config = dict(
    encoder_arch='efficientnet',
    model='image captioner',
    dataset='simulated grey scan slices of phantoms with and without marks',
    encoder_channel_attention='eca',
    encoder_kernel_size=3,
    encoder_stem='single',
    label_smoothing=0.05,
    decoder_inner_norm=False,
    decoder_positions='learned',
    residual_init='none',
    nesterov=True,
    orthogonalizer='newton_schulz_5',
    gradient_noise=0.3,
    lr_schedule='step',
)
Rows from block 3 of the text decoder, named by matrix and row number. Rows with one number belong to one neuron. Each number is 500 + 40 x the weight over its row's rms, rounded and kept within 0 to 999. All counts start at 0. Numbers have three digits each. After the name is the row's rms in percent of the matrix's.
# fc1: MLP up (decoder.blocks.3.mlp.fc1.weight, 1152x192), inputs 144-191
# fc2: MLP down (decoder.blocks.3.mlp.fc2.weight, 192x1152, transposed), outputs 144-191
fc1.870 105:510489457496481483508450575535404496485460484435582465453549477468476469514479508510521537497549467516468508546478500484509493466431499486564536
fc1.871 100:427485524455477533496439501476526547520542575484508482517452433492475573528541453479488512505502520471489544536515458518508542530396559575503514
fc1.872 110:528467497418546482465516477398422489465539466508533487470478489487487465529432483481565490554503486487471487480452448506508527529465513570498464
fc1.873 100:504518502463519497481499475490478531470541566491477507461506453499449554477518468519512374474515568436515469531485512483504507498538474560508526
fc1.874 100:553453486498474515506481590537494551435548539475446490500566509485523505495495439426481551572511485548533434474502546546386580503477498542477524
fc1.875 100:520544542468473471492488531513539432403534508522567508474522636424542504490544533483529477521513498444467446503558486514544384490505545538520523
fc1.876 101:494548498557446590439540512448525521455488457567537527580521496525488482522505469484512454488507506465507476506493488409479482532417472514554484
fc1.877 097:552534491446482462470547567489526492476582559477443452539513569515468549509527497511404537525482554443463542512478471474475512530516514504498472
fc1.878 102:502550445517470533472545477502466503529532488511520485554541496502556513493508568459560442531439610518514437457537523641451522508540512504468488
fc1.879 097:532493534407459528496486482469477511427424502444539514437482479500489441475524522556468442497432492472494505417498455520493432451433563466480564
fc1.880 096:553461518482517462547526459576527484558417527488527524475501475529499454522531504547488508454447505521488464510496537463499519433468505537602454
fc1.881 101:537475492498461491510554503546556466511577513504521504538516454478467476519481576516464558427503499434449505474476559456547538443556495462501516
fc1.882 099:510530479538452505470440528505581426521528496484563604431510492517444538486452525509431436485574431572530511497537467506572537498562487501528524
fc1.883 100:453488588461562458527518466485470529547594496543514505517449432555532463487517473473511488379510456450538549489550487485519429529544481463501496
fc1.884 107:454424567567510448535457468493527480467454525492516444508493446500483533479507465461512526544538482432444560473504542446533542480495520576485454
fc1.885 101:391497447527458486465492561514446493535461461508479467458489508519435474547458478479513515483521560507526504490489442456497528503496483521496479
fc1.886 102:434475504408464476516547452424504495495535523506395500510468507519471460578469472473510513549491474460450528554511472492502544506510509509510503
fc1.887 106:504378464498416482526526489548562538540429467514538552516449518552479485501593457520460490525419536477504490489472492486520445511485514491491468
fc1.888 104:495492502479484520529498457460546441503521515443530459528488429509473541473472537593563490534510485552535437476463539455534562495490538416505444
fc1.889 099:475482477485492547431494513475577406450513510477497523498464453524539479485533518489501549461434449470530502521523504497518486577492556470478525
fc1.890 108:479479388504546491506403462578453469506526434524558520577476537476488476495512520553533501484487518526474483483511523532571540493476491522446500
fc1.891 100:488478502516539553522447440529510512514510493473507555529489433477493483442486498469528455486488538515475461432448518542485511549476574466483487
fc1.892 102:490556474551493537410537545556487536550425518488530453519493573477553532468555557553506484527417523497559569490521510462529497413445505503453539
fc1.893 107:455449460481555513502434479505520506486430485520518520571580541461540484490458551493527454540547486451559563458462491477469442482475472506554491
fc1.894 100:540557491538482552533501495435534448525453563479425486528543492526468526493485508478482565507526430464460522482455503511523596450496509497539443
fc1.895 100:542527555424500425562492549460604488529469492489420492450488481566499464524525540499446508546483468441507536464538443488501533499516524496478522
fc1.896 116:480513624506442485498507501486537456592478512474530506505492483487520565520425480448515526495540500521515444518508539492542483510496449592438469
fc1.897 098:530446596522447557514518525458608498480525499492475519427475513468469482500469520570522464484475446447532458514549498457527528461541522516533439
fc1.898 104:532501487442501449470487526498505505451537448389486608535427472446523504457490587537493500501481486487537558465489497537459559536576550542534496
fc1.899 099:458499481486490530555541476484430501481488505471475455465406531458489654519510508426495548536465507486478434537540543469454527478411492481570534
fc1.900 111:517499557443502476497543485480449555492522573472451579492503519485502509440504542482568478490603478546522486482443586487522481558557501481528475
fc1.901 107:542539490509506501599533490507563495475512418478472523507510457464534502573529502500500520511488555500479554504441519475439407560560507507486492
fc1.902 098:490520494477533522551491521464487462499482474518539593415523537546516529515525429521541553498409546423575509624470479536464481592458413500576548
fc1.903 093:475534551524531543493586473490496449596492434485498480481489517453556515487450487442546518515489469539513517528466547493513521510447486457516497
fc1.904 102:505470510522520516558522530467518478511553392417490501536493453520547533554554564461468514470404490511444509439423490505610460481502531483480454
fc1.905 097:459481537503447465447546493556460497528492454400589532494540510527548475453600555535513479510479480463538498488501536480439528578567493596530469
fc1.906 104:500549533456549560458568526601447478444434539480425522511498509417493516498521477560523548453558467563519466486541423499510441492496514542591495
fc1.907 100:545531496468499464547547420456493489484467445514422525510521501461509596453459568446528447455467531496473527504511525481443492523489511467534501
fc1.908 092:500413551507538445542498508590472470486447504427464510490552433595484516479499460523509492458480523503547515557449541508495491506527479481570497
fc1.909 098:499484473476571502510499456512548552554504509445491471562462498564535450503469543436517542547505418512501494476469488445501514454493517503548409
fc1.910 090:563379456480516496500445492507460519458487526485410486523492407463459416501512469513502485463484468523465442533455546483522479494530490453509492
fc1.911 098:458574549510566477450494477502582437454514476458490548474469442536467461567512511552501520532589493450502557499483523457443530536523574473576461
fc1.912 097:502462480507478453521579489466547451481507512518523543422488506555503592450494519584453519469443470409470506486569481452522439552561496456559506
fc1.913 109:430482544513486432476537484523469406506455508512505439509483516536536510584612522543483548486516478504528421540563516496518479555555463472439485
fc1.914 093:463467452539542560529478506537588522475448472459486481536502503542513485531531526443510449455491425515500518538467430502516425513487575523465434
fc1.915 098:511457515565590548400559541561455537477482453518483462540462496509484443481490524482555499474580501489519461463467475497460456555512490420516540
fc1.916 101:486468470527545463543526502440500446514562472532557515517458550493468480495557458512496466532537502517463513503507457542510449440463476563521518
fc1.917 101:513526463484577563496531468465557497491448506509492555469540529489522481463523429501505541505555516479505595508542522499443488483449549492504498
fc1.918 104:491475495537480497365517474463527497484491487480486501475436527517499498528526486524461490498529479513511479567449548574547482522471442512478508
fc1.919 112:543456506569489481556452540542528513489515557475488490537585533487470501485536490600545513513595535466512499459438433525484424540542567531542544
fc1.920 093:515497476481436528461482522487492430411452458428479485487494589492535495496504565471543460513488527473555522597443491480569574456488502495531520
fc1.921 100:487484495542437490489483497537526475531588472496495463537563532569517569496456432423555462423509512438483608548558544517503511537549506530495470
fc1.922 098:542543526502522484478442460428461521544472469465524513438476509540472512470513585459501538534441480513483571519499513513503553505472495454476570
fc1.923 108:477543481440534515457550478511502470494557426488467527572473500651431442461473552425479494487538557503409420498480609461518511551496546482543525
fc1.924 088:545471547516525448479571518533539531506542508490450508494496537501422504430489476504523507438508527484464576439523533456423467578522536427526444
fc1.925 095:483529505547513552508445470461499440495475540525496460513452524511544472497532486426542485490512559449438482512511498482515538517505500431454556
fc1.926 095:510471509496608539506486538497517585448546505536471433601550525512512471433489417566467424447513458492450537560497534528521494492541504447537414
fc1.927 101:501568489455484542487449489497590463544468500527483457587530537464478489484457477487552498441547525510562424529515505532450493605566623464563510
fc1.928 091:445441473443569522409479486472530536484484515450565476458542474497508471492463490583513475539503509481536548496462529469490593498505461606494517
fc1.929 102:520488530518471436561435525427499508468505556470463453563493536515451503559474505446538530537441523521524567504513534508482396533472518513530487
fc1.930 103:502479483499557477508481493454551471477500503445487546550448460471433462520450569443538499523500556464553484456539498531399510486510596453565493
fc1.931 103:466499477458445523489473562504530416496548520559529601502577522464549468515608496499483468464514465523475588441575512497504493555492443493496519
fc1.932 096:497572526412486536524516508499469551571448489532520466476490513504460478453540416520485529523501595486518499488527582453420514498447460470604456
fc1.933 103:423483464538461566475550486514429501498500463470557569509476396523486465475554548459532466455468496509542535489438461592428467470415463475509506
fc1.934 096:494520473466452492436501479528470543467468482495544516507537508484512514515522513527474455512432561551503523562519523469508490462548450518529557
fc1.935 092:534513504445454515461519536499488481584519442496420483436511500377459509556504494548483505514473512551504490566508452512603522483635453422483479
fc1.936 100:508516484485559390462488462484531473445520510492515553415448495452418522520546509474557534492464536472524515509464516578525420506507497506486456
fc1.937 094:530471546468529497550493541478513486481482512478514482476513563514470546496566472491489519495517553573513447497420465470483465497475459515453535
fc1.938 098:570509519558468519499431435435544444547504508521565431505574473520508537516513423531532502560555539511520508522510570462481497490512518552527475
fc1.939 092:475513597499467556480491529569538550477534553450455542462578497560493488484534480504433546423445436549511444479505495498556517454488491545414493
fc1.940 101:506509547476487524443461497547469491547544471513471501520442438530462503552459419471485547496525481576464526529468524476445537517453470459536482
fc1.941 091:483541488459487520444485537482532477502519530567467595489432487512522508502484529521390471559499454535509450517496434546534445545549469475580489
fc1.942 102:484495486474463531462506481506485482512539389506493509429468482500503536506463436520584507428476460467452450510486589575476516528446492533523467
fc1.943 107:421562519492519499487459456511523513526519456571518466553484481523528593443485488471443483578499473537474436448468503525450555476568510563527470
fc1.944 097:448525489459560501524422453500544482382518513484480435538549553521500480437593514597567539467436537554495472475449527524590453484535491453483461
fc1.945 095:501521498464470479495513521578479506516567452546496519463543490427475570514520483465503532493447434493530424504526416478521479484489566485532489
fc1.946 107:517534470462490448525509543515510541438474483446508429516538532464482427528528521524480532545547514436519479444501474506495468502491495459450508
fc1.947 102:465573475509532449499564553493590474442479503498508485498519522462498517498479453464459449483506521462526499511483507513561458518465527456480465
fc1.948 097:457476503585490532492509512441456505541531505563555544502578590521479482500500545523549443522476533528477502573507537572608555504503441463543575
fc1.949 101:475511410491534548513493453550489522550493490537524439507468502560500503485503446495492469549510521483490441435514579568504467508513510485477524
fc1.950 103:427492474542464468461537527500522450497469464426568536488605477439539483489457513474517521529515519491403516525499567570536468498569505498511524
fc1.951 100:523493532467468523416471474498511467516536547458587487474521436538515522531517531567468533599433446503522455488500485434524533507514500505447509
fc1.952 097:451453533422478528388527495523446527476500562479560500524495435538506538536500567388534459607557533471488515560512523458461566528528501486505506
fc1.953 096:519502508419507500538489497477536526474430530534540605443528495487484567537552535490504505479489536472497532417496516456520524495546505485545472
fc1.954 101:502496463497523444503463520485485486529469531410577446539491489452546500546462502515486525496524412516463558492511442423480499526446477492496522
fc1.955 096:578494539480549448473583531517527490485492460501433471579502556491472371431557491497568509402520566442494502510514495533487486567460491471536578
fc1.956 100:553476457518515485581507494420509444477502553532556503554512451448465526483487571506477562557511522520499409560465590450558449433490478521502539
fc1.957 098:560516529507434470463481430455452473529591497477546471468501506496471437499523497416428502518560460517425460530477541464458587446478544459486467
fc1.958 096:545454537580548487499444484570537499485469484489479563501439501489565546473553490572500468514514573466495494479520548524573559498517509438505576
fc1.959 102:469496582498546479528484527498482547499533500473460463495504500460537492471455504466488415553539503522519485466524481498483520475587447488438475
fc1.960 099:465572480463541545479477464481497524560571551484473446445397475542474545509541447482577554526563402479483394435518550414444530457463477501528462
fc1.961 095:523490551527521476450507442580545498524468499547477541509451479507530517454501433549450481552427521536508546501507478496563499535470496519541560
fc1.962 095:440468472520486572466497504440509458486495531508521480438534546495509526532513485516523557417479491497527551502504502499494537541544510542533473
fc1.963 099:509571538538547432528533482518441497468510503553541547521468450568484459555446486543457525458444568443474565511548486471445427611471484482459520
fc1.964 100:494499447461509497516502497574500509545472364435423552453498522459499407551505480495449543521483540546495516515473493487504538538481531479437496
fc1.965 101:522512493499402516557499431503466567500537497490584501519537446539596511520457466529491392472496430519524589455448503516600531478515448441517520
fc1.966 099:495537484437564504604482502452643448475488508463557485497494412472515555500518417481507586462563463536528497504436574495505515444471525519519497
fc1.967 106:487495561531445508512514496488568520543521505543454501439446417463459507463483491577427499489467474506539571437420475539454500477514475537539484
fc1.968 108:523526521443517476452567506427417544490557511516402524432548462559520577500510516465454544516510549443495469459440473499476494556472494496538501
fc1.969 099:539497468466506480550489467579499541471463460563488487572533494544523572532536539467479408435482461461536511521514379536518507517518490515516498
fc1.970 109:487482447492554470518544576482530524500484562498502487519484506524467493501549447566461542569589512549563494522543486510483593564498563503551528
fc1.971 091:501522492511504514553478440448481493497516551504464489457546546486488493452500460519540481471504444485418437464500497526484459503547511537504474
fc1.972 095:524546573480478482523404498452517449533453551501468507522465481560432498519479489500441449488424528518484414520448487478488500571493503463583483
fc1.973 106:523510497490489494535529516501497499469489489569522552515485496450485523507490493511490579484450495571499559470514470454544554500425531474550460
fc1.974 106:496481483479498476451487468484560509432442496530448518474480547517509486497484460517450503500567447552500553507505419437440517507517511514535535
fc1.975 096:542526523502485489489428503472504495515480396553536585498489434441477474469516561488477469536507524463516439495517550518470565513474583513438524
fc1.976 098:573403474561534492486427450441503544535472484518585521483540545540522569492490457549501510505492554558525476528455466526486453458533477543563494
fc1.977 104:460481480499582469490520505470525527467454468515502570458522521526486491490496464461493470511526513468504536552509463479533549488484456476505429
fc1.978 098:494542569534531473539432478479458498535480458530421403512481484467480519463501527470472462546576405429538516522482484470407656476532486481442568
fc1.979 099:478459506486540532487523517490457431446534477512478478538481473463467538468478517468441532583451494605497525531396534525432509479477478537525534
fc1.980 089:526446515438462538482526486516505456519548464485524507510554536515494471505445543554554564504528424455487510438517559528513498641574513490498435
fc1.981 094:512539528447530484518524505459517486464514483467527516507518480436411489521531534619469565450516471544487554558558517457555475552428493416523497
fc1.982 104:513487487492530563515464564529494502599504451516464534529508551481388517419527561457407451574465516475554538479458457574491484518473393479481478
fc1.983 100:542501478517542452517455498469512518597465547511418645570465539525504487471475503389466480491508511458556463510466461515499519578477566469574510
fc1.984 104:490463511481492487472489447526480520451430540478426578505508438464615555481455508521467579481459542598533531524530515459520482516443567525536473
fc1.985 098:493602509459530510533482552495466432555466523492515479496512481520523470476503435478472539537516451410511481524475524546479503480488498509498514
fc1.986 107:534483507579525487534562493512473526508444487557521523568491470503508510514556482526521529557467478493547494450501459562504492411468423485478481
fc1.987 096:539522430536526529481508529513513526511533476489502481421533475488568513538503551445479589435563540532546409471522475465471565476431495424487561
fc1.988 097:490565513420493514474539450550513498515537484509479531438518467512503507494503497576492472550487547488485443497543547550454506403477528491509492
fc1.989 105:472492478564493507524479580479508542455501606527469521473420490433471401542439612527542462553497489543515443501502450519493530474521528571546524
fc1.990 104:544473511491455505510437442467450524514468482541537513449433532566525617399477445431531447542473449567515528497467525502508515454518534574454494
fc1.991 087:438509440458516466410535481485490501550483485428496484583456495438453495538479507517529545486452518538499471490485570493571515500453457483484506
fc1.992 096:562487497554433451437555477527543494542498542472512537599345552529521454531462550423529487482450452475530442508436507491516451449550492508474473
fc2.870 091:538553515496468565527540544467448520521549557472516540505476537484436516457389515569527529502567546548506538520523494486491534487466519530462521
fc2.871 102:535481485504443520410513519611566446481552494540450414521505451473523510507479531518495482489555497458477492556507466533525482544567469558508506
fc2.872 090:478506520456535466404536533438495458468453541511450469572473523402499482575496582519505467584433505543549570528481533459500503502512477473526515
fc2.873 099:532451478586507460563503552521525413515483498432406451437509467556476461463489456548491594517501488500504509448514493557490485574462490448492473
fc2.874 100:522491534497545510471559445466513569500533447494544462510464415500470464430508555479512452511462483485435486513533530529497464530513488566510499
fc2.875 105:501541539527468491486522505464478539523564533569485489495450529463530521435543463572482524477445477528509445553480482470477428452488481529544492
fc2.876 095:521468480503481384482454473424490555518412510428512542455520506517570569487471498460468514524505528502451517466583479510509465557500441434514507
fc2.877 104:478463477414509537507490425476504464504412472490532486512527525491511483497487515585466497523450475479496423463530424441507483428557490438488486
fc2.878 093:517517524476559465479508515510517528513479496459486547460465550461472464468437553557558462481448572527510456483526441490519506578501451459595560
fc2.879 107:453530442508495479493576461521561469528485490495545536444444502487502524505478482496531532527467526468519469455557523482556507566566578577494558
fc2.880 101:512604497541548485450461511485519455511565537479472509504532391529530552496451460528506559532521450550594468517459503510463450487509474542515541
fc2.881 101:488480491429560474495466474479493519484467532510536459484483468537504473482556505411523508518478465464438484455549514570576468499518458565501431
fc2.882 096:513507595507498541521541544485457494553463560477507459478558489489413516436522550555511529613498476528516491505508589499395494482490531538500460
fc2.883 096:475510498486547464498487512508522526491473478488559532479422478423529515446466420462371502499546490453507543479512460516466576493460523493549470
fc2.884 099:480524469524477552514505447518478476497444490485472530498476464484381571502501484426543509490517573537499398490431504463465544550481512490468544
fc2.885 107:466483509519529473476501480522448465500562516440556496532453515465562535480459525478608498459466472501525521483516480448486505484520516524458520
fc2.886 093:461498472558463499492465489474534447539503451519600491526460462459439554478477471508533497502453505473465471428460521473523584515499562437508496
fc2.887 101:593540520508499480483458502492474501519502508478508518488475465523437613484523527528434456548552474514442417476586409507471491463586561481546532
fc2.888 103:438537431504521523459481529501493617493511463529443521496502464492476484458529552507500471475551539523504498444516462541466410516463511449545457
fc2.889 095:487468562475519556450470518531503578597494604487595546458475551484462538510479532521479474558510501502487458469488487384493558519494502499467403
fc2.890 103:526528450475540512449565548471543505543437508484504528514522507455452557438503536430540502575438473457575454536465502470547507565510486531515498
fc2.891 097:513486512566451578442465527455471546545521414494432467507465486454558526493464521398465459468550525567526495477501494587393486535527499461442524
fc2.892 092:515449492426468525449494519494472552433484514546506447452477491481517535478460499443429519461508506495571474545508495481496508481523478426509469
fc2.893 103:476476417526567557477481461512448521511506501538446499491562482532533516516538483572420485489519482397512489499472447461421552476521495467463539
fc2.894 097:480512502447495496522481535457493385527518488449497509492516430562541506556461500514534582464526472471457450509519493493431521513512501487471423
fc2.895 099:455569608438491505505499500449454493572536455513489421497502508539461451480537540497432541439500480521502424435484474498484513437497493558463515
fc2.896 094:510513484512557492505511514455534439574529510460494502547534433505462418526473439557485482547525459470461558522482426505545552470488485488503553
fc2.897 098:414555467456504506452565486503515491523452551519502492507495394511542526526516438506477455488507495489520497454517492503529531557528558573505553
fc2.898 103:548456545447492409492525537508550515522490498495526495541482526589455480515521478451449484505468528530503485457487506486458493561452515577551511
fc2.899 090:462538518477462533522598442538499541553415518519511536417489521468479452516519488492599471514479497528494482563534570518435580509475544536485558
fc2.900 100:573512521482510500484587478487476472549489505488456609538480521526502508538462448500541497460468489508487454444481576427560562474397461516505499
fc2.901 099:528436526538415546450552480504492504495481524517480479526466527545556502445468433484485489513567564498481559463527501531514530588470483489550513
fc2.902 092:497424442505500478465422522501575526493548577451526498551489484548420455458510536515482513472588407493548518486525421478558573536450480501555476
fc2.903 106:520539452419569412563500552533471456507521503512428480496427480514459461539453512576468448515583530501472541475535443529482425546551450545511535
fc2.904 101:477567497496486578508393547535509511513459529499471467451470517531533451508530487509446409525476521505506460470494558460471451488564481404514486
fc2.905 092:533508559572550561513485487539552542551539591492454505486506473545531531585494567542512454454493451510553555457507467534535554488493536441469517
fc2.906 100:492574545570436505534494463483478497501488494526518495526465578475532492528501405407474504444495527582502408501506534438519453548576571510597494
fc2.907 095:485481488484515528540527494606536496531514465504517472486484467544490479480495487526404536435553494469482464482526567438491489536560507509407488
fc2.908 106:415506526495500474493517559563492515495457511461535447500472580548504514528471457511459517537461448532480554489540485497551516508485575550504539
fc2.909 100:509450432545494437549509464489470537422548584483457525509579448466525457536554496537587521503483496496493539495471510534517532500514552531527467
fc2.910 098:484521468526515535501527450502526521524505527503486530458508458473478480573465451521459487568483447516492460560427487511486447456564504427509442
fc2.911 103:469557481446505428501507460509525463461518512485523588460476535495526489522466445494608483592556480533450471416496467522477473535571474498462504
fc2.912 101:492542486453475492539482479484445482523555532486482560507453578523507524485454516524460498557470512513520480450486592523530540504522531518463442
fc2.913 105:490524421565530452469532497490510517543466521453557552502568464458526466480508483503568496587528528486550444503534477481524510454462437528431428
fc2.914 102:499457528468453524436473505461525509541446444426504515493486562471479551511498442480553555466490430526550496485550510520453499488490490502565512
fc2.915 099:549498528485484502488454521549472548520421484503541554499489436498523516495486591540480551470545494479513496541461594486530468437520382469473424
fc2.916 093:521575568438534507485470522489425469452573516509444457464488499580460496487461456534510530521462479479494556467486528500551562460471514439474436
fc2.917 100:585474435451446514510500462452477579497536529486416540551512546491508425462409431397528484494428523465459497505508513583478484471531531466476532
fc2.918 092:469543487490503512458488494508508489517477515584539476504488462516552533491397522479410498459569479463430470541512482463515491446465546470465477
fc2.919 096:531485441504373482469501412495488544541502525526488569457519401478549470519467555532508450458490555490531469461467458561520456505455522536488468
fc2.920 098:497500474475479476501477465486496562441561551407471554499483490502486447496552512508554551482506462524535521537472489528499423450489448525580576
fc2.921 088:454426563482445490581472547492507485486531473472478447473526465455474532389475523424512564504543503532473419479514528553520597517465527478567499
fc2.922 099:469478521515432509482505548541526535529581497433445548492485460465481502483559459466524549523543508509528443467473462518543493516524528417573417
fc2.923 095:455473563499469506484560506494563540476458555468512473483453569506511480513478491522495479486476510466497516519438470579540472478460462507490485
fc2.924 095:552484480515511503497514511459483524551469470456447477477447496551544517525466479437450475537524451545524518509509435543531483562468527514525532
fc2.925 100:481523479500511503490503477425459522457504486472508552457502429521459540523542470459482501551506469583390555530476455490494531488519480510510547
fc2.926 094:583492456553467516492463482489465481400444460499489491491521487529442503496494478528547568591466465491416528491491530548526561468525472486426462
fc2.927 089:523419497491512435438492473507419439475452506491463416512495651465495511518453501441494495513432525467581528494533514584529530482502502535499464
fc2.928 093:503472478475520534486486538489476484541463399550507431560464427598531485477548563449461427487555492487522489455462497480498472478537544483601502
fc2.929 100:578468508495477452421509522519563480546513508391550498449477507523463477553446537488523510488450548517557468515486481513400501597491417407461550
fc2.930 109:494527529536523491480530465485409493400536503488547453477414483517547495433434497535478492438454440515479490470493509428550506407486491536453463
fc2.931 099:498483557419429527462439473490530583557490519436513473553461463487440467549513522459452485478448493529558516553471490435433449500494497450502428
fc2.932 098:479532520554514605470563474544487446490405437485569453511551463533539524463426463532513474540526435537526425470455503570433480473514593537464470
fc2.933 091:521414510461601497506510483569529496462488513580543451509508507532525497526561471529450489485431492545446537508474515476485485454523523418500492
fc2.934 099:528557463531521513515566472514438498466507458455558539489534500465485485525508460449527473449462501495577409528537482531517511504467456526513492
fc2.935 100:464492553489542486501509452476438485436565469524510504476539512510526517460555490459508513523507488482483469563557437494501515499483494523486504
fc2.936 097:505485539494436510547609465539449487518503452487524554435518446500503520527575445468531463469493533447567509498408557551484465517473506468438494
fc2.937 104:479448554458476570559499565518558535510507459578492505503501480519487507494450460437484502490557490552470562497556511556488465446535487486553513
fc2.938 101:643560492521486486499559479506455500512539464503486516495418531449468506482462460479453496508502548486479493469553486537457502476544529471486497
fc2.939 109:532516577459549520492537500486489513522581525496527581522525469544441454537460570549511536527519524465476518544496502551474485530490467557457447
fc2.940 107:522479528525542492552477544553472503518565474553443560499485601488472477457516524483553509475463489533475498510500511554535476482460475524437435
fc2.941 098:504575503458544533463454478512467492410511541526562553526518545584545533503529459428466489510449496480494424502525508527520493524583481552519562
fc2.942 099:490507451493556529458539495501474501460474461474523454484479505447492477471528460440537503531565530475581473473496497498516512535524416494525521
fc2.943 088:568513492457573484464486497548505496447554510490549493571587529556469448474500492511453442437540502461578546446472503511489505487512525411547498
fc2.944 096:541498514534559513452407542519441545447564466481525495569452443473497619531575476471443517504476493472525550455499504563472472528438472533474441
fc2.945 095:497573483497544497449530525476480537522485459518519544543530442538564432416558478478485486438491527537499531481541574432470436533471505490545430
fc2.946 100:522451473483491485415472525455491564550473510473509477497497529487465524522455490477421562502420487481474526437496554545546524450560494535502541
fc2.947 099:475526487517509445520510503521558540561476533488526475552575490513515505502482515492450436501408522490539536494543498505567481440576534474502511
fc2.948 090:479467569554486482492538486565518534562532488555583512499458465472426495542505447482432455457483472538485462582503502526490459507493561463465449
fc2.949 101:443510562511456521484483527527528429490464582527523462479535488494477553492429563514465491462576484492448494425495550479500491523462474390534482
fc2.950 100:491540509497515488496539540527518433575484467480500474536497531550561461525548484522507511516476544445513592405458488517408504475479457492497435
fc2.951 105:456564528490519485483481552446437475510461540532599560477493482482452514538550492482507523394502530512520474520502438535495465464523445479502510
fc2.952 102:429460497508475496474518598455488466536513423421537451494433464590426521493500511486554537447483548496592490496461471445548514553525566493537446
fc2.953 104:479557500438472468497527483500488521533602514546471456460511558506538465440564476391499478477492470495493567595463492509511585542542478407535478
fc2.954 096:554500537579452473438456481511527443514511530471527488599492473517507511505590497542524539531586542539442538491490520456513398480513498473483545
fc2.955 094:540436417562560463515574617523550490565463432493460475542458481532478557529558461582418479473481602504471531522468481487475493512504471515476437
fc2.956 104:522488435450504506557485500517466423514490535459497434534453491523506499482429554496491515434477472479458538449482520483527581490548496506499431
fc2.957 093:509526533530435503468467476456487503478475519562505571536487425522464528495489527480457450462465460534505508467471515570521428527465536505537526
fc2.958 101:404442529510545485528538564474496407481523525490503424491443376488542534495470462487518465486474468502509523526433443524525535479491533510472488
fc2.959 106:479513518527497535491525520510471576516470497562465456452478465461513457533476475483473475541478463534439584549508548423488470558540416532529418
fc2.960 093:470516437547532543490508508528507529573471512488550510505488472507481548468553518471480449532522568543509479453479481499537520559502434489567462
fc2.961 100:485559491513510466483508612530540467493460514514425456485522533482513555507506400508528470607446437480534494535486481514521480552538514474547517
fc2.962 105:484512474484503456517486470466467470482482504525456465473525537479497513455409497626511519476481519501475476472560526421539537483534436510510497
fc2.963 098:477499468455544533529512558507488502489447564572547501452543541524411517455538524451394491465525501467482542558414526469512456493469542432499474
fc2.964 096:493455530562480435439471568488540463489535465513514470468482568495456524554500462466467402468488529482487494505565507581516534547483438506459522
fc2.965 104:504502513455525483557487522551525563515484570486469516481527433550599508508479560544538550528453440546535551543488500526545512438478467499494509
fc2.966 098:477478420507485504525519553514454529527482461469493478476528468509526475568509529495550505479543431472456459548595461485468431530469418516496562
fc2.967 101:546486490509506569553532497477509540563516501353475512490558539474455477516374448519501540482401512478532524522486478465491556520513495458532454
fc2.968 102:515417463555502471483476524514478451427559477533502519478483497486545487527534506477516549510516550430459416534457554455548524568508513498463463
fc2.969 104:440422500500568533558605481550447497480502515544483476499581515526488520457518472562504558468544521510539467506522517477463444479488519532521510
fc2.970 106:568520507479418473477461553479429573559421525612566513459476460451486514503579505543486470560542444537526513455518472530546497458494486453474512
fc2.971 108:576527545488525433482516500532458475486549559463419489489435483522411498536418521499468427507445522513509512487445484535530544484448469449442547
fc2.972 104:560524510526528528524575517492512532506551487566515474493459575522437518501511482521497514486478482488520556521546434552449521584463481530521518
fc2.973 105:491497506558566477524506562551479523428548465436513548539536493537512433481452496475490531481478475531465585532511501545455477549440507481542481
fc2.974 099:417523456525458486454476488491521498578476457507478549478499433524491500518469440474475441422548574532394536516514536416474541489595462547456560
fc2.975 104:447466540465497617469541479430486514565564436500527490486577456443485485494435595451496543471498454519470471491554518476542519528521413494496493
fc2.976 114:449542526475464456482558534522484518534523503521550530537581455450540484469601581498455510426463426468445513537446497533505532477458513503481500
fc2.977 109:521463545484551490490547505505549542503509512537499456526512473497493457414575519490617458466516442597431440500468510585460469466592496509515510
fc2.978 104:509479441460509459445457499447458517512512532570471514473493573559561515507492451511465466518556450490465440417562507516499517522527447535470473
fc2.979 093:465506512486570549514567528506495442492523530519506446573555530490439495528502497585453492481510518493524504522478530490547539494488479533507539
fc2.980 096:513453525433448503505408531477534525517499580514535499511550543600529520489511459521516462522520524584497441436495498498526505516546438454465487
fc2.981 107:478448468498465447533487451490466494477506503509483467527491494443427438515478469506513525521524547505527492502443537478478571606476509450517490
fc2.982 104:506454507517492561415553523460459530446439524541535544553524519415523559497495476482534562462440497559449472481482476493523506523500543444499452
fc2.983 091:459468475514478583464537477510495474477500474549520486523483405481477488515535532483513352466509447577569507454487446503428536432526493540542462
fc2.984 105:507529458559523604465516543391465488476520497444559574478576494485438492449435484510536408444562501432583596506488529471505514428499473497456564
fc2.985 102:504464513480484442469514507503564502495513633561547581484489472458493465459504561560481516502542422456493511373492555548535544472460511514493457
fc2.986 100:557474521499515519440557570532470432507434507423510528555479520487526534576500447471417571479463467515542497506567495510502464497499489502465519
fc2.987 096:512568435487467455507528500515511454448503450500452628474476478410504480523469539504438541540504511515452443538554523523442515519475474469498464
fc2.988 102:522480547544524611464483454486541519492509536475484480539491473513471544531454476521493556492477488511427493391509493485525448565478508555571471
fc2.989 104:441421467452527499528439601487492480536538474516582439529449414556616552535459452565496462488467481486558546398540543556475524478532571549455518
fc2.990 096:564491585522439419522479530590519427568464511504568505438521583487533421509473441532454496538509440463510536452500539483468471513532478515483490
fc2.991 098:538501467477492540536522517463496462461498503562523462584508387531479474493481510582514499512472530401484517469473539546495491510517573463463511
fc2.992 098:496494458508513548537399402498523559454554410507546517531494487490498549489495528549509489513463532452444492543503507501460465473498500521528538